Weights of a small image embedding model.
Model: norm layernorm, activation gelu.
Rows from block 7 of a small image embedding model, named by matrix and row number. Rows with one number belong to one neuron. Each number is 128 + 24 x the weight over its row's rms, rounded and kept within 0 to 255. All counts start at 0.
After each neuron's rows are labels from the 100 images, of 14848, where the neuron reaches its highest value: "patch colour" is the nearest of a few named colours to the mean colour under the peak; "strongest on" is what is common among them. Only what is clearly more common there than usual is listed. The data: simulated fluorescence microscopy of cells. In brackets: how many of the 100, against the usual share in percent.
# fc1: MLP up (model.blocks.7.mlp.fc1.weight, 256x128), inputs 0-42
# fc2: MLP down (model.blocks.7.mlp.fc2.weight, 128x256, transposed), outputs 0-42

fc1.105 [111 117 130 126 137 157 124 138 125 137 152 155 100 108 136 105 139 132 143  99 115 101  92 142 102 129  79 165  78 127 140 167  97 152 176 115  95 122 115  99 102 170 143]
fc2.105 [138 104 136 101 148 114 124 138 101  99 127 139 168 103 146 130 128 119 155 114 159  80 144 147 159 112 134  89 125  97 124 111 145 150 112 136  86 146 154 147 182  83 140]
patch colour: blue (31 vs 2.9)
strongest on: cyan stain (99 vs 20.2); ring around the nucleus (32 vs 12.3)

fc1.168 [139 120  81 123 105 119 106 190 110 161 116 133 103 108 116 119 114 136 159 140 118 106 124 138 157 137 134 123  90 157 118 109  84 177 147 143 142 155  67 111 150 136 125]
fc2.168 [117 149  95  92 135 120 169 110 149  72 150  92 150 104  93 132  77 129 122 150  76 111 129  96  84 144 149 136 114 130 177 139 121 117 100 135 121 129 153 115 100 144 139]
patch colour: blue (31 vs 2.9)
strongest on: cyan stain (100 vs 20.2)

fc1.106 [ 91 130 117 116  97  89 183 106 137 140 144 112 104 123 145  97 137 117 191 152 131 141 115 110 114 156 110 138 150 137 101 142 128 103 129 118 181  85 109 137 153 150 179]
fc2.106 [148 115 154 130 142 119 185 118 133 110 171 110 118 141 154  85 158 118  83 121 104 117 111 100 143 115 114 137 106 142 118 136 165 111 125 117 127 115 105 127 130 138  99]
patch colour: purple (64 vs 3)
strongest on: magenta stain (100 vs 19.5); crowded (54 vs 24.9); cells: ten or more (54 vs 24.9); ring around the nucleus (31 vs 12.3)

fc1.32 [131 136 173 141 134 169 157 124 124 140 116 158  92 129  74 136 141 136 135 132 135 117 130 121 151  98 157 125 158 140 115 112 150 148 133  89 103 157  77 105 157 116 160]
fc2.32 [120 141 114 136 134 108 137  93 148 133  99 103  73 146 133 151 159 114 151 104 117 114 114 113 102 104 129  72 167 129 149 110 155 148 137 103  96 116 142 124 139 122 145]
patch colour: green (33 vs 6.3)
strongest on: green stain (100 vs 20); crowded (89 vs 24.9); cells: ten or more (89 vs 24.9); out of focus (43 vs 20)

fc1.15 [169  82 125 110  96  93 153 139 135 109 110  99 177 141 153 148 127 134 146  80 128  97 106 129 118 167 135  74 121 145 134 139 121 118 137 141 179 108 148 121 127 122  99]
fc2.15 [108  99 126 106 141 170  75 145 109 138 142  54 130 165 162 119 136 148 114 141 130 138 117 125 100 160 138 122 106 154 148 125  95 107 124 123 121 131 176 134 107 126 135]
patch colour: brown (30 vs 11.7)
strongest on: yellow stain (100 vs 20.2); dim (82 vs 24.6)

fc1.70 [144 137 136  96 146 134 116 131 130 146 111 148 135 108 111 105 137 107  97 117 104 174 143 136 112 129 114 147 110 172 131 132 124 114 115 103 110 123 139 135 126 117 131]
fc2.70 [142 141 143 103 134 116 137 118 172 159 122 113 133 116 173 116  91 140 153 111 123 108 121 115 111 182  93 109 168 127 150 170 116 126 124 137 148 140 145 164  80 143 131]
patch colour: brown (56 vs 11.7)
strongest on: yellow stain (100 vs 20.2); crowded (59 vs 24.9); cells: ten or more (59 vs 24.9); dim (57 vs 24.6)

fc1.90 [ 72 144 121 125 150 124 110 174 132 134 124 149  92 106 112 138 183 121  98 120  88 134 129 122 161 123  93 179 123 106 119 120 116 142 138 125 116 150 131 136 152  94  99]
fc2.90 [125 125 156 101 129 112  55 141  62 114 114  85  91 124 125 140 104 120 153 104  98 136 110 113 142 170 154 128 105 160 168 111 159 161  88 125 150 159 118 106 152 147  97]
patch colour: green (33 vs 6.3)
strongest on: green stain (94 vs 20); crowded (64 vs 24.9); cells: ten or more (64 vs 24.9); membrane rim (41 vs 12.8)

fc1.39 [134 119 135 131 153 165 158 127 120 162 165 164 138 123 130 117 117 120 139  62 151 112 121  90 136 116 152 170 109 109 138 127 112 130 123 110 130 140  92 120 140  96 170]
fc2.39 [ 84  87 133 104 130 138 115 102 130 137 124 130 114 132 103 123 103 125  97 136 112  94 163 158 134 156 150 109 121 132 170 108  96 177 152 116 138 128 130 133  96 133  76]
patch colour: green (63 vs 6.3)
strongest on: green stain (100 vs 20); crowded (89 vs 24.9); cells: ten or more (89 vs 24.9); membrane rim (33 vs 12.8)

fc1.186 [116 126 142 108 129 140 105 151  90 153  83 122 141 108 108  84 118 113 144 116 149 108 131 133  96 110 135 114 109 150  97 185 124  84 160 155 165 139 138 139  91 144 129]
fc2.186 [158 135 154 113 159 163 118 139 100 121 126  98 103 154 129 130 151 129 158 101 120 130 113  88 130 170 146 115 107 138 163 106  89 138 124 156 138 129 152 144 114 130  94]
patch colour: brown (69 vs 11.7)
strongest on: yellow stain (100 vs 20.2); dim (57 vs 24.6)

fc1.219 [137 147 112 126 143 140 126 135 122 131 147  99 123  97 138 136  93 119 161 142 141 135 116 104 119 101 109 143 119 103 139  73 138 154 155 133 148 131 173 134 135 130  97]
fc2.219 [123 161  97 127 130 174 129 121 112 128 101 125 137 132 145 146 146 113 126  93 133 118 156 133 132 177 112 163 137 118 113 127 134 116 106  92 107 118  85 166 132 154 124]
patch colour: blue (51 vs 2.9)
strongest on: cyan stain (100 vs 20.2)

fc1.86 [125  96 112 133 118 176 144 156 138  86 121 157 118 118  77 131  92 150 103 132 124 115 122 155 120 141 130 100 180 148 154 148 129 137 171 142 145 129 127 119 110 107 105]
fc2.86 [107  82  91 126 134 174 128 126 114 140 123 152 141 167 102 102 152 115 158 143 146  75 138 147 112 141 116 133 111 119 109 139 160 113 101 152 105 185 104 123 170 130  89]
patch colour: green (31 vs 6.3)
strongest on: green stain (100 vs 20)

fc1.78 [120 131 142 119 120 131 117 142 105 130  93 140 102 139 174 156  66 107 120 125 137 143 132 142 111 123 126 146 122 164 124 165 103 156 117 142 129 111 125 110 126 140  71]
fc2.78 [168 158 156  98 129 148  96 160 139  89 132 115  95 121 144 143 125 106 182 151  73 140 177 104 143 182 143 101 146 125 129 129 123 151 143 161 125 150  84 135 149 144 122]
patch colour: brown (56 vs 11.7)
strongest on: yellow stain (99 vs 20.2)

fc1.123 [141 138 124 101 137 120 129 135 157 130  93 137 146 122  99 125 110 104 114 116 119 136 108 115 174 129 137  99  96  96 151 155 127 195 155 142 184 125 130 125 111 139  90]
fc2.123 [147 120 110 116 118 125 144 140 136  91 144 157  63 118 121 143 111 130  92 115 118 137 139 145 113 135 133 112 152 108 150 123  97 103 142 152 114 128 159 121 113 127 132]
patch colour: brown (52 vs 11.7)
strongest on: yellow stain (99 vs 20.2); dim (59 vs 24.6)

fc1.20 [169 163 136 122  90 139  97 163 123 117 161 205 143 110 142 108 122 139 120 152  83 103 130 143 151 102 117 146 128 138 175 116 121 131 112 131 137  96 137 159  99  93 130]
fc2.20 [130 116 151 146 102 138  97 151 123 114 154 139 119 125 116 146 150 169 143 106 111 144 143 196 127 115 144 140 116 139 117 135 128 143 179 117 101  68 119 130 105 145 133]
patch colour: brown (29 vs 11.7)
strongest on: red stain (100 vs 20.1); few cells (73 vs 24.8); cells: one or two (73 vs 24.8)

fc1.3 [127  92 122 128 118 131  88 126 137 104 137 103  90 127 146 127 113 165 123 105 107 143 113  94 102  84 130 163 154 155 117 115 185 166 170 151 142 152 160 156 128 107 137]
fc2.3 [114 145 169 115 125 161 109 148  93 147 145 118 148 129 155 102 122 119 151 107 115  95 147 150 141 158 131  88 142 149 118 118 122  99 151  87 134 138 110 113 151 121 104]
patch colour: brown (40 vs 11.7)
strongest on: yellow stain (100 vs 20.2); few cells (50 vs 24.8); cells: one or two (50 vs 24.8)

fc1.201 [151 141 104 177 138 154  98 146 133 186  88 173 119 111 162 145 119 123 143  91 150 136 139 138 154 100 136  73  75 153  96 185 138 144 111 152 117 139 101 131 115 138 138]
fc2.201 [110  79  96 133 106 145 123 114 127  98 152 130 131 111 124 140 131 111 148 135 112 142 158 123 170 105  71 121 140 108 157 180 142 122  77  89 115 107 110 136 117 134 154]
patch colour: brown (50 vs 11.7)
strongest on: red stain (100 vs 20.1); ring around the nucleus (34 vs 12.3)